config = dict(
    arch='convnext',
    gain_aug_db=10,
    spec_augment=False,
    targets=['pitch class'],
    muon_scale='original',
    orthogonalizer='polar_express',
)
Rows from block 5, named by matrix and row number. Rows with one number belong to one neuron. Each number is 128 + 32 x the weight over its row's rms, rounded and kept within 0 to 255. All counts start at 0. Numbers have three digits each. After the name is the row's rms in percent of the matrix's.
# fc1: MLP up (model.blocks.5.mlp.fc1.weight, 384x128), inputs 0-127
# fc2: MLP down (model.blocks.5.mlp.fc2.weight, 128x384, transposed), outputs 0-127
fc1.225 103:121184144062147146109084124076185125162121174148179152111085117110146092129143151099151122091135106135104075195100156140165154147127159155183145147121072119144153139131125060048135127127131095068180122132124178135170129146113105151096154052134056107127087113158125154100142159154149084152174050093099143083136173101165151141092157091148125151108138102108136161170171135125088127102114
fc1.226 092:132187102113183122101129118138119126060086122129058123165188151175098159148140152085063077138149186121125150112194137146142162166153191082115163138147156114108148138117111157116166131110126131185155082105111123125144137161128130130120108141102126140141151129131156127075144116129109110136136119142165104095042137105104062100178211108107117118050136182149186119169109073092163102095097
fc1.227 070:164125107074135179148110106088079106172124068037122119097093149099128136130088103146125178081170100125108108117171135127107127130097137101076171109204188191070135158105086182153142110131047096128122136141148126130114106105140119117135157106107150093161108123200178176112156175119159193148122123131144147136201140103107145115160134113087107127103160114152179098129124122127152057151128
fc1.228 111:129132171119155144129154151150121144093056165129103152168116143118100153160117152077186107153130179147121151152119096171124102174088149164171104078118231161108110161172107102111121142088106115100096131110112129121107144177145150149157072107161159168106100087126108132101111163166102124077103132105093112091119147109095131102119155114135146222049058163106100168170091142103131131049117
fc1.229 102:122165123185155145122144130102100105106117123180165140105146163172163090164133124113164092135166126114131133149157132118124180086140106113115135075098072082090180154154055163174069137140139105162096126089124142060073182109088168168110139138136060144096135148132184138192101176170136135116090092112128122122129174168120159147102106178092127121164138094083092032143107090117149128105158
fc1.230 113:100168174155093161121183101152099144130109142195135129150088130163140090179169178124080123119139164117151201133127046070127111136051178122100147079106140166113139125112155160150145146163116111152111110185074124121133121086128140176127124101117114043101211148178149135080081108148100132112143120177099095137128066149117128116123129129127144130120152071125181062127130080154128116111134
fc1.231 084:144157123039131098111085075217114151119114083088151134128138151100077117087127138123111162114123145110115167126084076115141133141191140132083081107152173166106178120105178096150094103117107055105071101152148134129136117184089147140117091186162120185201177087152128080161132131161158182123159111114161153095132127158133118120113189102155096151134112066110115165145170104132111118147125
fc1.232 102:120112091158188103163155195123135129156090070102131112119105162135074109140158153168144119102166096174142107087161160161156135162124129093194075084146133099127157154111125114108124139081104194176153091069173108086106103123129084124111156130179176124124093135056114111109077105096150125179126043196124165119178172114169107151149172140142094133088146123136161121122080117119128071130127
fc1.233 086:107119192123109138136119168143142177121162081120108118078151193171097120093160126118117133117161095052156054130135161168145139075132136069119153133169095096078111178113091161137116162136132120131181096112163143119169106099085106168153047130093140105147177087093096124093153168133142160129128145155131111118094215106095131174126097106130122174115149153094166070175064102121142089154119
fc1.234 072:175178166108123107131148121092126149153129161093114073116139166157112112179167151093169110118180074140083111146139087124145069138116211119103175100078156118126119190135123159079125074174148139149177125174127152116190166105100171146133129147182141152085171088133136070133154065125090150087133141115095120126139072146146163124123150162037128134128097083148120080139130115166127088086112
fc1.235 081:189137116083172128130154080125107147093162151088194162142183144096124113139134143117158112123123188094151086083104126115106136142131138116083075143080170167114162111158150167174064113074114122129164109101201088132163087144174125132130188092090180103101091157116123105088191134159079131147134128107188165126134061119147130058116088156089140131112168106087142097144113105149123140189136
fc1.236 106:170057197107121076122150154187142091110080109120120134126161084145102146143167132138122157096158145082163187119069092119079098155118099104108198112074163077151158099106194145143092133170087150133142109133086126158087127154135139145108143063119114101155187053181158119179116122120139118111149121070135111111126093158158164127135132193116137111150135112175173069124088131117111137110169
fc1.237 055:175141110092103088142106154154145070113119071189105139109157071098119112126108098121175146131129145108178082162150110134065137149105205089115113138117106123155149168132118072140116148113112088190143083195185151194090091193149102100111102144129157154137093102156172137129166142126085082081204139139084138169124108108120142074142136140121113061099090112119116143136122137123127141209141
fc1.238 103:061140112174144081149126067202135083115112181104137125144105112153156115120124103118126133173168112130034183127146148124117160145182108128110147091141125130122114136131115121113117169148114096130064078108113121079186125031183076128192150127136107113158090169170123148111178139104094118137168134142133131125183132080128109148092113107077129144119073112110154154099159185116175146087185
fc1.239 120:110152174178116093090136106134097131160111237085115156125133103147156157131179051146156143036114164116130148119157129103113103102113144151160140126122096092146140061130163100114109110140141132134110099155146055160094111094198147128108156133103119152130139142139190124130175130130179124149064137105148152056120151110167141164133078068092094194090146107085116133133173108086150149140145
fc1.240 101:088118077161122145089118105136146183083079151116121107182127130115069141144169113092157206156180100120181124128140157135150097139136079145138157084099117120126134113097076143088145165120213056104096144153116130161102149098185170108121176104153130189095111143128120122091073138100204173093165123107088207103116144117120139137126158077136094129124081147103153146073135170135142108103124
fc1.241 083:085138116068126127096112118115112158138174107105144172166096141082132119120074140131183060181131104094114084182103125094116198139166121111108128163167099120162158146188110149142151103142114092115102114089117151099127041056162151179121138092137139095111108125162070130131161170167127168167122088126122110148143145093126159176173136119124159153106124106083134084096195143082209096161118
fc1.242 114:162141147090130086094119161161149132187116126152137102147102061153169122055104203127111121154142134105147137114101138079199145101091201152138141145136118078105163115097101102098135175144098152132120124037129106127165114149129051136126135115156178117180121160183091138143174100132098133156164083139102111099128108099119145146167169155162129072066136085092097163136140108114072156162175
fc1.243 123:180140103111100136123062171106127076149118146171087165167175151119093179125138115092103124181133113157089143109180163081140140155161133099135074160125062164128177191129126139127147119088160081072179118108139036116125125156117092132107166104139110084120181167139106168111169150148096144131085135130118161107152142178079062098121091114067102110124176123140183132141127095129148130070145
fc1.244 065:191144148147111108067100173178175204143115150155085099144128118065079080126120146119163154137105128086118206120129134167151116143161178161119202085086155105090162058079094126068096140142107096145137133135124134089151155137168150134097125154138185182159108173094118098149121108130135142134168190131127110114094066129095148166109078113163128121139098113094127125110096159100149077095101
fc1.245 090:102173136159148129163082134138161186135087064177146183137127121153133150139130187133149113138086154150139078109093158104064127104065112140098123160142130083113080148116139085128169121119171111111095063162099115079138171091178160161118111125120121088176061102176113136173121117132176114194094170154141172116129104107115097106113106137120095181077174144148128134222088130110130136101166
fc1.246 089:139110139124143174150107095128125157168148133087050148113152119148181106086122143127100121109135132084101152086136113112120120100130196094116131163125126118117084135064124145145126134115159139068151059122134171110149182119140120130194110142147148116089145133120139075157077128153220172135123169112094140176166078110181190105128077180102093089061163131116180153169169123161123134099056
fc1.247 113:140135149113181131112141146078117121073142103126145104130113134129164122129135149126224156176132124190133158104152098140135105153122133177169101131112124185155077200124166105110150123109133084084126116164080115092066083100154136084093175096159138118093107127126084145104108129140135178138185085096115143135136115126085186143120153075148110129131083182162169070115082119114125111229065
fc1.248 089:134085179154156139087077120183132108154082161142156177068125135048193168124142153103156085159132117133124151125166095159145201139108132050139192130126125116074131139167140129133129135108095154126196117128143138089071096174136103173148087093153166142111098110174101108142107174085098102100091139125142155125160152078150111118088137128111157074137048105126150150124113135057110163144121
fc1.249 127:151072151148142071132108095093144138119114147122189179153169118139112164145137100160059097157131096165147146090111092110160129100154162150085089104091151083094160155128160117158045136140123171112166106094159085088120127123141192100129135108156139107131117206131183111126157099139137130169089123100070130109152103102097117147147144150116209106153155143095138174058199095146127124116050
fc1.250 108:104094152117178133106144116104162151156101206130072114166111146161152138097091140122081067102153192113135172146100089098119115139102132130158163102151184149131127083142178097118153136140053121121106117071085115108135156120113119137152106150158171108080116132150154166122101159164173124160180172060024098160127173102110072136120155094093163157095109173113136109169095132152079117148155
fc1.252 109:172118115163132115191110118146151093113147060091138095130105176110153139123168143168041106130121118149114143139138140158131179105144076092164107093100138150132136104082150069109134142097162174168121120143131136050075092143115067122081147149087085112137156142135170073122130117151156119128159111211141109184157138138152142181151155129136128060117168154154120048072182092096100118154133
fc1.253 086:160094087082069114107127171187138146110160133147132131207138102163208127126154136157171105142153112109100106145049125135085173086179142100130104096148105109126144077069073170178131133126166100094084128141171111068141057072129177193075099153119187148142120112145149139118133117112123113072163104108139144098151148103144157149168108120130147151132086111096133140164118152095117116186151
fc1.254 106:118126115106124139148103165105110128131110136185141140141120116101196090147119103136126162103130089146105113097125172133204080155160150166148111127112146145105136058183110058126169141130101096140102102132151156173105098015136155164077122192169133105117113071161080129175163115136080089094178121161133155103132113122110104077199124100157157124144125185098185111116070138132179131108122
fc1.255 091:130160109127116097077145179161120155123114145111085083093175115123071125132139123091183107121145117129096156118177143145104122142145093089146155142089110050120142159187099168112106102113167143143114112113099100112162162134165120105136195182097152184104106078114135172121087158142140099102079087118166185080107115172132119177126180129084160098066097131158111137174145170103157084212073
fc1.256 108:133168113094147111133147153102127167074118114116117193096099130082128109145090160135102101147140058199124116146069136164185141144172146177160081142136089135143087120097119088171146099153104146065162120121104120121077089120162166112138132114111194094171103168215137091109138151135117143119123096134097120119172113142154145163192090117084073166173131121102054106108103170119185093130165
fc1.257 090:141146130151117106161163160089211119086111125156179131185105083121132093089102112174144110137126128088117095091136154180103146173086104131169120161100105142137114126171150091170103064153138174150130090169121148122100142160155095153125178181106125062172120109120078130128080136167136120117149119094150095089115147187157069163080145119087116163151064199113089155167097116103119065084132
fc1.258 099:107122183169125155091102106099156130137165167051084158097166147093151120209126147181164077162115073128167171167110084128147140154132168141107109141105138072077158115144135170112156119114140113147115095183076089130131088095162113106100120123099077070161123134166095138064183127122116120111136137065104129155207137100127103158120107110147132083130191190145137145108110138116123126116197
fc1.259 116:166129146147197151114089145138163105026129187186127178118130056142142116155159158088143181114065109130133153210101119171120103137073106102156110138148125135130131106122138126116136117131161083146118116188162115144153119122124128173101131111159142156123147159163195119117101151125118150054148162094098056095145138096122175058091141136083128151134090080116138154132165113123097093148065
fc1.260 088:102131132161193144134136133171069128123136134127139105139136121162120109170123163102094071134145100134136168154120164150065144143092160136095177157106087112127173163116070065157084126112134108150124112173144173072117195138033141127128124085089116120097170050147142189100089096127146108164138122190126136135123140177085127145151149117120087060097129125128168162170130159137197066119117
fc1.261 091:115141159106111115157098123191124097145101170119173121150208058185171078125105092154085149126126100131083130158152101152138135108110126128180146123121183122110117123058159109164116197108066073161087135125173103110079134135159092142134081071128140142131104139144159133119129145128166119126137140129193091150186147135126110160155162145128099092101161163110166098055060082131113098077177
fc1.262 095:117089143067097155111136110195081136060097168111152144111184114137161142154159137133166068156134115129157103128101132119114053140211078098107175117165112132066129140117166139211112134092158123105082098139141159119058119124185136138177155076154152147171131135160174149107114168121110104120078142111133127135127085088157100098107108141097128136084110153069141137146090191102143183136104
fc1.263 119:098137161127182095121105081089117151131134179120125140084196171107132173142152123117089139182130155148109161113191126123175136102125094139148159122108113156116188118127155109102128111091151112102139106107068138169090079135168104142133091043145212132120097133094134093184184130143170085127175149144117156093158146120074104135056093133169192079096150129150130051113130109080125125112112
fc1.264 126:085108144139147125140133185117145104164164036162075116117129119086135112146147104138128178154147122134096179095152156078150163161129095097136126111091110103109107137131162161190133191147142099120111131136198113135163115156141154113115134183162089153166074100110074173028108144172208100141101095122146126089140121090054157147157150069131115103105116169097099145133118109098120106156174
fc1.265 109:170130085179145140145121169181137139136081067134119191128074076121118183124169139153120097118155159147132077155155128131070116112137102123161119145080203066132168130114152188150118107151154120141120076184087112123108099118119092163095084111152113177138103085135186152069193123139150161182127099079086131107136080082076111112146105156134105129139090109150107157127103121136121195151177
fc1.266 103:120157128107127046132108163095095192142146153147158085111133146153166101124117204162138152128178174107175141158082131118105122129107171092160090104106154088107109080094065086151129168081126084134108156200176147143091120126139154115091102128155096128115107120113151131168140171148128129095123105162157117068183108159127058145083148192113198136116137083087104085100132136127133110184076
fc1.267 075:174183149095113136129089137084104102096120180146160140116117081092177117133193077116083115144166149154143123112144134129106154088110149078159146169153131124112090097174085122141125113094110100153125121141211122181111169137114146086115141201148145103039134089068105110157084077145141206093170110115160143065123172124130089167106170145110178147136172097116140124112104063128130140117138
fc1.268 114:150163173137137107144129162144156145147153131162138017107153136152149103096130157073100127122160100079105190138144135158097124123100173138141107146164144155119155084098170137073118129072107141157112109091098179122093183114133133133124215108160123137154101130133144036121155085160149165073112137092116130034156123157095091161096092145131176080145139125124176137096082172156104128149131
fc1.269 073:120139134083101154163106081145083183160095131145116152065145090120173102104152133125171145129139136067164081084092110098121080100144124113131162102139064108128096119079166091160178142104123128185126127089209125154101145110087097151137121115153106085104208130167179116122129118185130107097198142108110108112144159138169155092150077136144166161131106059131126145118089173181165169087153
fc1.271 074:092129089107170086081119093108129091129164094116091138162135146148187134154160124137160164110159118131130166108131103101085116120069127159102100130121172127145102098182132073119133076211103088130118129155134141144109046091141132120140137195146209126185157093127111182090092167143107140196174079117132143162097100153138153158149151105133155122067122098154160155105094104138182117051150
fc1.272 109:095113102159175166158144087118096103123126179129121131134115133107141110116122157096093123049165147144141115158127124149135090155148133115151160206207159158049188168057103077157114124203140075099113134181163137078102122165145137071107161122131112126147161169105129196094142136112177151137142129139118081110097152098084079102102106146130133129144094075106145131149143156056162104091129
fc1.273 114:108144172102201119123182120118146067169068133124136143100100126076083118113095076111166104124093095111143159092106148093130110163120096076123166123121131187115109120089105086096143123150168135116141100100104148185156099130149070183101203134192131135127179115172138153123202155115124129139113163128099148120200159111145052109069175159140139168123096156100101145179136168116159094132118
fc1.274 102:164118134144153083127115103083100145109184165096103071112139157126179157126141088129127170120158101093160093129173127136090171111103104077147134161174133116142124140076100155170087130058109094076175124146164087154130059137165167077158124162190167107115071124141154161087156143132122163124143081110129082164153150141154135097169093133098126198099141092165145169114084163121121099098046
fc1.276 096:082119088139107124094163108163121083127135127165166082158121083074192103090114143045094130151164121150111154174117124098087162157175134108115147164116144136130104082194141119120117130148132177171100093060159128127142066077099108079140164211116134123171157097165118114111150105160166170102143109136149113140164094129102136173100181066098131152150114167126084190156066112133137158108136
fc1.277 110:089071119099112186140102130115148156152147185107112122120125100126129075061131137129099142147168118138153137115157095119134085175086160159202091121117112151116119146152187159121145170115184162121165090150104125142139128064135110152153086131150079134166153122139106139135111059141089166082090166094119154079173131096125145096119072132179127130090110196054163136053142160195145166094142
fc1.278 099:121134126159153124170146167130096122147109135182152136140135092194121122114150108111144130201105110129115140115105117117170117129089063114125190131123144044120090123103137125148125120130124171086148110120070140090129089121210127159088071104158103047173197154188199183088129133167103114157119057141154106080120097130139143157145118113172109174131106098162126145049097144128112124156139
fc1.279 134:145128118137083087183139120103178056138192162157130118126099135172163106161099116109124129077124138120101119133110187112073204146128104114124088084126124143114198162084127117174041095171106117081103093071119185119081166077106120111104112160115122175132173130141111114207132124149118105130124121168072143160117172080123065146134113114101122154163158127148177160110133182138121126145161
fc2.225 092:125116154110059157117134056130117168120176088134151139073123197115161128099081138154082108155132071097178105147167076118147104152172179111160137122059139128116106129137121139143116163103173073173087139145120118129149162088206085162150124163136100168171092083119135114119088119183151090161101118172097112135104138128156097100103089197124134103110097085095157179162162084138126085157107
fc2.226 094:131132103165154171215134169163173127138101136118143062193141163136097205110187114183187096107117126180149105133084114102135162082071160134137137118156142149092093115118132122112147125179179158156148128127150152178114141151139095149104122190089121099077170136130115162145145180119113094152146109135151178086140174121118124183167189159081168182093138147154104088077116128128109111155103
fc2.227 080:114091103098106078100121120159148146146142105132110146089149137178142160073091133104186131146168069145177155093134147095217158134130123187091129125134127114126114134156121125066101116152145095116183126136119070095166089094095190104085106081100157139113174138116104104119118113141111199141138120136151140208133178136179145096057121098179149170113161080161140177056143123142139177129115
fc2.228 105:126166134160104112160085150078130170074081101120121162176087131155119122101164103136110196122208160062077136143098165107093135092112159088097151110129085071132157121151137133091127126136178139107152168167157183054135153132127103137073139138095139153151119083105155106164102153145112067066094097111154176151116105157176155171106160099096140122192139189094110155105091095145120148106130
fc2.229 102:154099170130106108081110185105146071131088102141155086109154118120103116127097131133134134170132146144192123121098119138110125162136127221076099109114089105151138108131159104084083178177184167197167118117080120099172135159077105115127129155122136133114164117099207170173070137067185129162118103140141155120203090104157181127122167122141137175120112077112086121104174130131102133093167
fc2.230 100:114091107116093141147138119149121155114117151200174087133205188061136131144179130095115144188103122161125112192106175119124153144118120115019122106119160098137097173137094077125088185123133087159149095122104077100149106110146151142164169159080119117114164217164078075116112105145171115114099137104136069106105084134145139104078124112106071104149117138172126134133154125095121134124106
fc2.231 082:173094148135092119104115092079132141090154076093157134137140138086146133127123142101136106220139125127096178166182067109121125112151156075144100121096129152174201169154214148147135128114153137112106117092088083095055154131135129124169078087129174152153140115148112065102100153134176144129159103135140123159169186160106125135137168089154132129182111175141059147149079094137067112123121
fc2.232 102:104189086109152146125121111082171127115157076078072110157126112161176091152196145118096093165143179164101091157171139164109183191108149117125075114088153134174085125122137177153130184119068117190112138104142120142130086105115133171129110092111153158129169077155117149147151134114124162104144105168060112152177117130144099153100107137091150131108139112181116224123121164128190123095156
fc2.233 088:130119110203095114171098175158155155083139131188161163091160182131114127090175131115108162090096162092085142151177118128042139169113100169157075172063187088108083129099080107109101159140125143102163157088116111170127103112147103115145101105142121118127141125152106125079128157138155099178162147157155119097165104135124106153117115057082135140036136171174156180114122155112103127137153
fc2.234 071:140118070160127190151135142110096074102141174161130143039139113143137170143126133129143108177128184108068121131114128147166136086101157108088137163126152098159089145142124117124124136150098103082155118094096101104091153135131146128178194165134160228194104137168170114127115142147136147102167116050153125144100076097180138150122115117116106108125138159090064139083096193186122083120163
fc2.235 085:135131153131161043152061148121156114116145084165138131122108121170101114108108108141146139147155091146138147072138128146135145105157160076153149136109088081199138136099194220176210099151166139115126139115118113133131124103093121146102130107084103103142156095086109126164116165088076122211184080189098149129144090093084131058087100136112098097123106119107109128115133125094127108060130
fc2.236 113:110143146175131095123097101149158097170100156147109130157176150153094155089173133107046122142109153169112096106101077108130109168093133132130116107136089071165167139137085128085132126057117131105120127094152154176099106117173175085110172117092133078123100160134091067125099094153121130110160133166165106097163084139129072194120161069120098100099105171211118151129140205156170119175130
fc2.237 058:128085138069143114100142098105126125083113168101120160099144154109194187100076179129114111098120099150142119103147095119116112118128169103169040174147114123089105089159077077122155130164119119162152059112133103183108124122090144153101074091101170169090128155084136150082085118125144110137166147112175197129143124149115114112126096122181071083135140114125141056069157192084106131160145
fc2.238 110:088076101084224179145145109086146151078127124135129071139087122108109141155059127150122166093152115108123188132129106188088152105185124107155131140165135147148111164084087122184120115081106129121097164159143135147146115124102134151135120031081161139107113073095117143133102135162078169162174109079134131139114131178151173121106154134099134202130124120169162175134183130125085081108145
fc2.239 106:123119067142118149067165108130117159169154088130183091083103164098161179109144107141058166121094132153110124138141128120171156101108089165129096144130168125178080146131135178092127099096084098064115139185185071158163144094080121102148115078179116142057134169123109101070122113094126115131123150125093136078128119131151023145134127156156059105157115156166137123113134157103166142112140
fc2.240 098:133108111109198107122139138146138131138122142146130126105144112128143147125213133156160159168143141107156155094154155148104148146193086139111151163169122110160109166158122111165150227133164184125129109133121157128148146133128119118089124190145124213104139110113192114085157200146065082182074123143080179130103148134054129065105173149114103131169120108056124134129099147092172138146140
fc2.241 085:086115120121191173188110171091118155132155089127079160173101100143120089094182103119080087129163152123179119170148159124141158132143109121099143128090137145171146072072107123171105161098116130114152094111151134143133143092141140106069119110091096100120116102150216175153125141153172159123165058156133127091135086177133103050119147114107070127079102167145045119157139095146166161136100
fc2.242 131:128152174104145142139099141088093123095168158131123141140102158148136144150085120133156122069116141190164090108129170111143072113199148127103078162103119090125134124145097158128122124145176128138101176110134137132065109121128175198139172165159106119158159136147144131083124115154135141174122148084198063133133169171032147090182146143163111123137123076075036157110164112075107096145151
fc2.243 109:110100103181119100145110118148091150137161111132112146154150101157099151147098119143119127115134126138116101094158094123133114137142177189150107132130144163116166134140092109156145109085142173165164115174096147147132172089136074091121148117144146160112102114097092093169074121143128073145181182218153093160147135086147146083157095194120181183160138151122151149115076139142096076030029
fc2.244 072:142146174125128168133161119122139105085083157142195126172103136067100171118163159180159133137096165143055175118101178095117106129104110197108137121117104143073099123135103164088135132129111152096135164099157156132157101171100123086104174167137170224180168105113111152045084157189132156114124100154133162096130108193130109147108117146141116118172157088087098154126119159121162133169164
fc2.245 089:140112111119148091146075102139123129157115134149148173175170112064119077158131107115172151145084070150072125145114136180124058114136125138109139122174158056104094136148116136088148098059156082107164166101104115075114109102164147121062153174170109101169126128174070106096121159148091113192138118094115098174112142173151134170118056135117161123139141166125115102161157093143064069114151
fc2.246 086:158098169106135088066092065093123134139210150143101124110173070174123141148121121164134165148090164121122136115124169096190157167110121181127084120099128148127118123129119080117074165146099155052139183144133190094069106089125153141120141180096137126076124150121094136131147161188118108145169127143148165051129197119160128118134164137121143041159153121155112121106105171126180130127122
fc2.247 100:177096093156139162167066171119150087114174120163126069158105087139167155110124102077126091126179153132159148168179162116156163131099085116118122177120099092095087153134113131114123184117126148166152058120112129120153134120156143158063133112103203146137112179088124119123127156176102181115136098061078084119144169135122075071179086148125155068157121075159107129155100154121150151165137
fc2.248 089:106095100147129077151096136170110091128122157164169145151135115158154132169121144063137142182147071146107097106134120100116112158118134159139139181108143101166169119147118107136087154122130103130117195133126123130114050086122171184084170124111175071066155107098129167133076091150098161197120131087136131125149136151050056075093126140116097122165098095094135079094060161149149163093091
fc2.249 117:144136175140119140056128124112189072130162126119080084113136117184141075117171148116158139088159106086128134208096112141094178144157135151070142098121115170136101112122074086112106120171105079143136169165135075134158116107103128174152123065207189149100187092155120136143151117142164089135115146094096104091141171143169115117097168109154130118056081162118133138175137143104116143102071
fc2.250 092:137152118144130140150136101158133141095144083112133189120060150125131101172203108108101104068117175106101093102055102094064119142105150186162135128117162132171112125127111075111151138188107145161180163131133154106068148167123100160079143161112136100175067133140175088061098119117107161132151148095152160091122155071153166156120161101065136124187124168149146145165160126091088157093137
fc2.252 100:159196105224130134121206092105114171122108139147145163124132177174141143097070113069101112118086140099108132127201147084074157155097132127177159082101154162125130143136168156128150153168064103108145146175134155154109133093111137063121110136096088152194124096080087145172133108135114172123125159129150192145108163128156126116131117186108078145206119117129130174114138143121171150131141
fc2.253 098:178094133102211115135095120066090145100144131121127124178130104127132102133092127129120188094113132123147096176106158112102165191162102170132153178058208155112130092134107148180114154161109115103080172173133114147115144100178180060109115127110073173127094121091138108119121212116184175094113166200101119168133144137115151099078128114127154137127115116084124128127104151153148087087128
fc2.254 109:163111109122162117126110155222105177099139127117133150192151078118116133163139066174131095134158185084059176142113102119109111119147159185114171172112098126113139127185120148084090090127135076096146095161143150137161106159159145138140107152149142133137150086090074121149118155088154082095137102136073078204121129118162094067154113125115077106167098114202154120159111146102129128091183
fc2.255 098:110156131110160192122149079095124098148115162125139110127087087168110098115184148169132184119105135093122121127126189100131123186179147172122129149118101139160169084118100161170191180155184110208105071120166076164134099099113116107141138112169163098080146114109152120104164171156141094117117111104152172119165107100137095139213171112126133137137107130074155131113097132211117181108179
fc2.256 109:088113127151111126111093162122130132117102101104080120146121102159176118097173119092138157099102155135162215168135195148103156059106070100117218096087133165111141141115127117094152159178149160112167064171139066156147103144135120142151128187147116145129121148072144175137067087172116123083165134153080146148121079134084161164143091090134080071118138155142122115106173135115120176171147
fc2.257 099:090148090138118122114095106164104202151112163123128230140142149145103047128177144127145133159147129084212092180158156184127121184129113151135099097119104085115143160077103139090134165087154159138149160140053106097118125150094096153161173125154096173206147145139173135089124152144168125109103129126092119166126173170137113140110138121144172078134158097203114125138161153155136148148123
fc2.258 094:112184150124079165178168145153136136118144119113145140185138163115113184142079151134161142069211092134131157130102135135111117115136143118141138142140107155147145123156111180076102162081157111089089074074046075149122101075159109095127111133189125107113177119088123147197083173162151140118125153147111077177126166147096122120127124098157208139134128162151141162138093147152135209171128
fc2.259 112:063183109182109129159087113152130076127149155135120120067122175106127138152184092097143167195184162132123116164184115144138133068166165096131133147061120140128101121128134185119130123076157135123095099195134132088122177149153102133112088168094099064119100162122120124130113125143116103148172117114100142124178051073107133135180140163174122116178126097112202156136115180077147146151121
fc2.260 088:137105112105145045106156173139160192127097146169112039113147165102124141138196119215164124097047154167138166141134067088137129131130106159155133163123110072148165184116117112138106101137103200142120151101076138101182100135167108125127125117155090136103134087105094116138129132153136072191070096132169117155127120120164132151105160122155106083149158148125176092091088152120152160108140
fc2.261 091:128134114174147096181070064180128127129164123156098113111119184141091125113056121058039185111114132135103130200115148191160157112197122152110153138143136194093082068144137111096129168117137106055098124124113127102110104110150170125118157095140129118146121159120103179058140177095097134162107095151116151159106116154111123146118113172139171162135147106135123142081160140120113089067124
fc2.262 087:132134076127134092100074105101106127167133133174113134187125100120199171136138063172136169151112150130158065173081100104118156167144145157097158148121163078080164076139112127128114146165133068079125127114166128100103105177129126118090128124163141116135127114068141123165121092145163071149139163123153094153128178132115093151108099130124111080126173134167214082111054084173193085129111
fc2.263 111:152129151133111115168087139093084117137162114096112102111140142079147139138197066198111129123121179172124068096075200063154182133161178155141150145100141175141161088186155132135156068100073111151111109178143164082132193108156130122122129086126107118128151117136144128141169089163066154126163168105092098083171129087156112094143119157169141105149116084134157145176118097103185128110127
fc2.264 124:134107094085142178099087137122143102219137164117181155123156147119195141097168131117096109143106129153068121155101177175137150136091164120192161132218144142129175087132085128163101148105101061154107135106101139083104115192097039061103126094081149175081148141093159150155121098104127203116122125103135157123127074115141119132164127113094117143102155138120129129137135099093131110094124
fc2.265 090:139102113142150123116126180141153118099125124106130097177126087137123085120157067127127176147130077166121115129135105118093100096148111127122091064130099079106111120133095098149123131123167136131168113113146026200145159126196125041172082124156102174104131189142090103130130149072126131084153174140124074162082096169142179144126084155140126109130092113114123154112145119035060142158161
fc2.266 100:093135155069137107084152155103136157155117203156133097135149139144124099097111134081113087134174163129102125127058076189085093119110139049137123153095085139159109125115132086118195082110072141118069093109176070196167150145094156112151175116155126133150160106129095144121178143120105137118167112203121158142148095131094123120139145099129102108128101155175155138111099087172102061066127
fc2.267 075:158193118151139122100111174133207158124128158103158110097155173180154095080098115109188150092170131119222138056157149122182053120128116139096137110107095154127129132079056120151175164132113155097114147136155100130131149130121180108137172123151112155114152151052113149130139123126111131108130103155173090128135120125136144193137142154103103134044129179126109099051134107138145099071126
fc2.268 109:108162162133109127114106170128039102137148141177066122121163069098154149166096160133178156130152145174140140132162161114146085143077143137086134162078143079136086080117101144106116143132171139173136146159167171132192136127120158110093116177169176155117110124123092112008105152168092145095157107096173144127141118121137118088163134154136161125152130082181095197170161113153111112138164
fc2.269 071:116139110138124143078095067167107136162154092199092127239185073155150107055149122134159204186147075109162064123126127106115080099100133141102104085167165117134157134144107112117130177074116135120124092119111144157109080146121198123110117148085194129116119189158106100138178123154086129153139154141126118129171143114151131117131141134110149122123114153075157124131094071148148070147146
fc2.271 075:128119131142127192093085073124119136139125150176083107159125138122049087148150079196200158108137127104088238102107162103151166124148122070114097117114101094098141184152071170121093125110108139157155146142119105128107067171146105105136131108132133153131144087114146092127094173170120054144152047095088145097115149130140128124120099137094135148176150118167108093146146091077115164110108
fc2.272 097:095079131141078109123077199159133097134066159145142103126171187124078126095125125147156144144133154223092075158134121147116110141173132183180162107142133106131160125158165110100133124131091185074136098085182159050150125106178143137079122127112166134120134118068097088096115169149114123112140143059192127111100138159100120091099098176174127147176118106117117164116095133128186111124113
fc2.273 107:098081096149168112112124104134097045064113104108097143108112129088136206196114158074140152210149101125113090103127117142101127150114157118177153144103119126136188147093092185145164103103132110083186088105090114169091076114125110123100098150171099109183076072082153128128069121097155073137115172131089165138101182123110139114097063116150092107149126104136112138132134161119104156138120
fc2.274 103:127150144137134173140161147106133132097114140153123157123135131180106121153116185095160069071107069128088179084079091159211104119148136174080133128142101087162066159156114106101157123143095116148167191140130095090143142097174173074109158104116146121098131159099149092112129090154128134092149090069099090099152132124083127146109149130083165175162061102165164091141104148150159151082205
fc2.276 100:120114197117168160122118110114105093046165112126147142102146116098078185086118094127143162091114132124090102185173119171142126164150141057114106078131081100156183105066142195148101080115088157110102101085081129134137100128128099127142099168158154141169105075109112181098124165142094054104171100131088141116138141154070114168162117116132144132156092084066138144135195118105119118113116
fc2.277 108:148157133094163140107095036229173183087131110145109119155109081172128124092121098180156157127110109124206157109112182072205111038122149096087109167096127109091100104127112157104098126161101135145081131087145157140104054142126140109100124072155156107124125148075113145107105134134137119087154103070123096114135122115148119147175144127156153159138136100090120112113119116091086124143083
fc2.278 094:085162137120110108210100033181097144125146116147128107177191165116107136116103130146120132092139162144101144152073133165120120137149127165100112101119168110114098180117147131084089101155133123088101130138131078157123147123166094173165125089117086135144117132164093058127071141116125165098109128147201121128155135147107131153065172137165098106122187185149050188127132165076081092161140
fc2.279 127:090187122122136127179091203092132158133103155117104093106134143093165150135183121186120120118124074115123144132123109193104150174165103123109091101109084122142109130101121146200173126144133165188164104097100174102104104135109166128137107145079152111152132094111098092123124169168081153160084170151163070062160081109101071131094128116176119148116126088104163160101127156086129117120025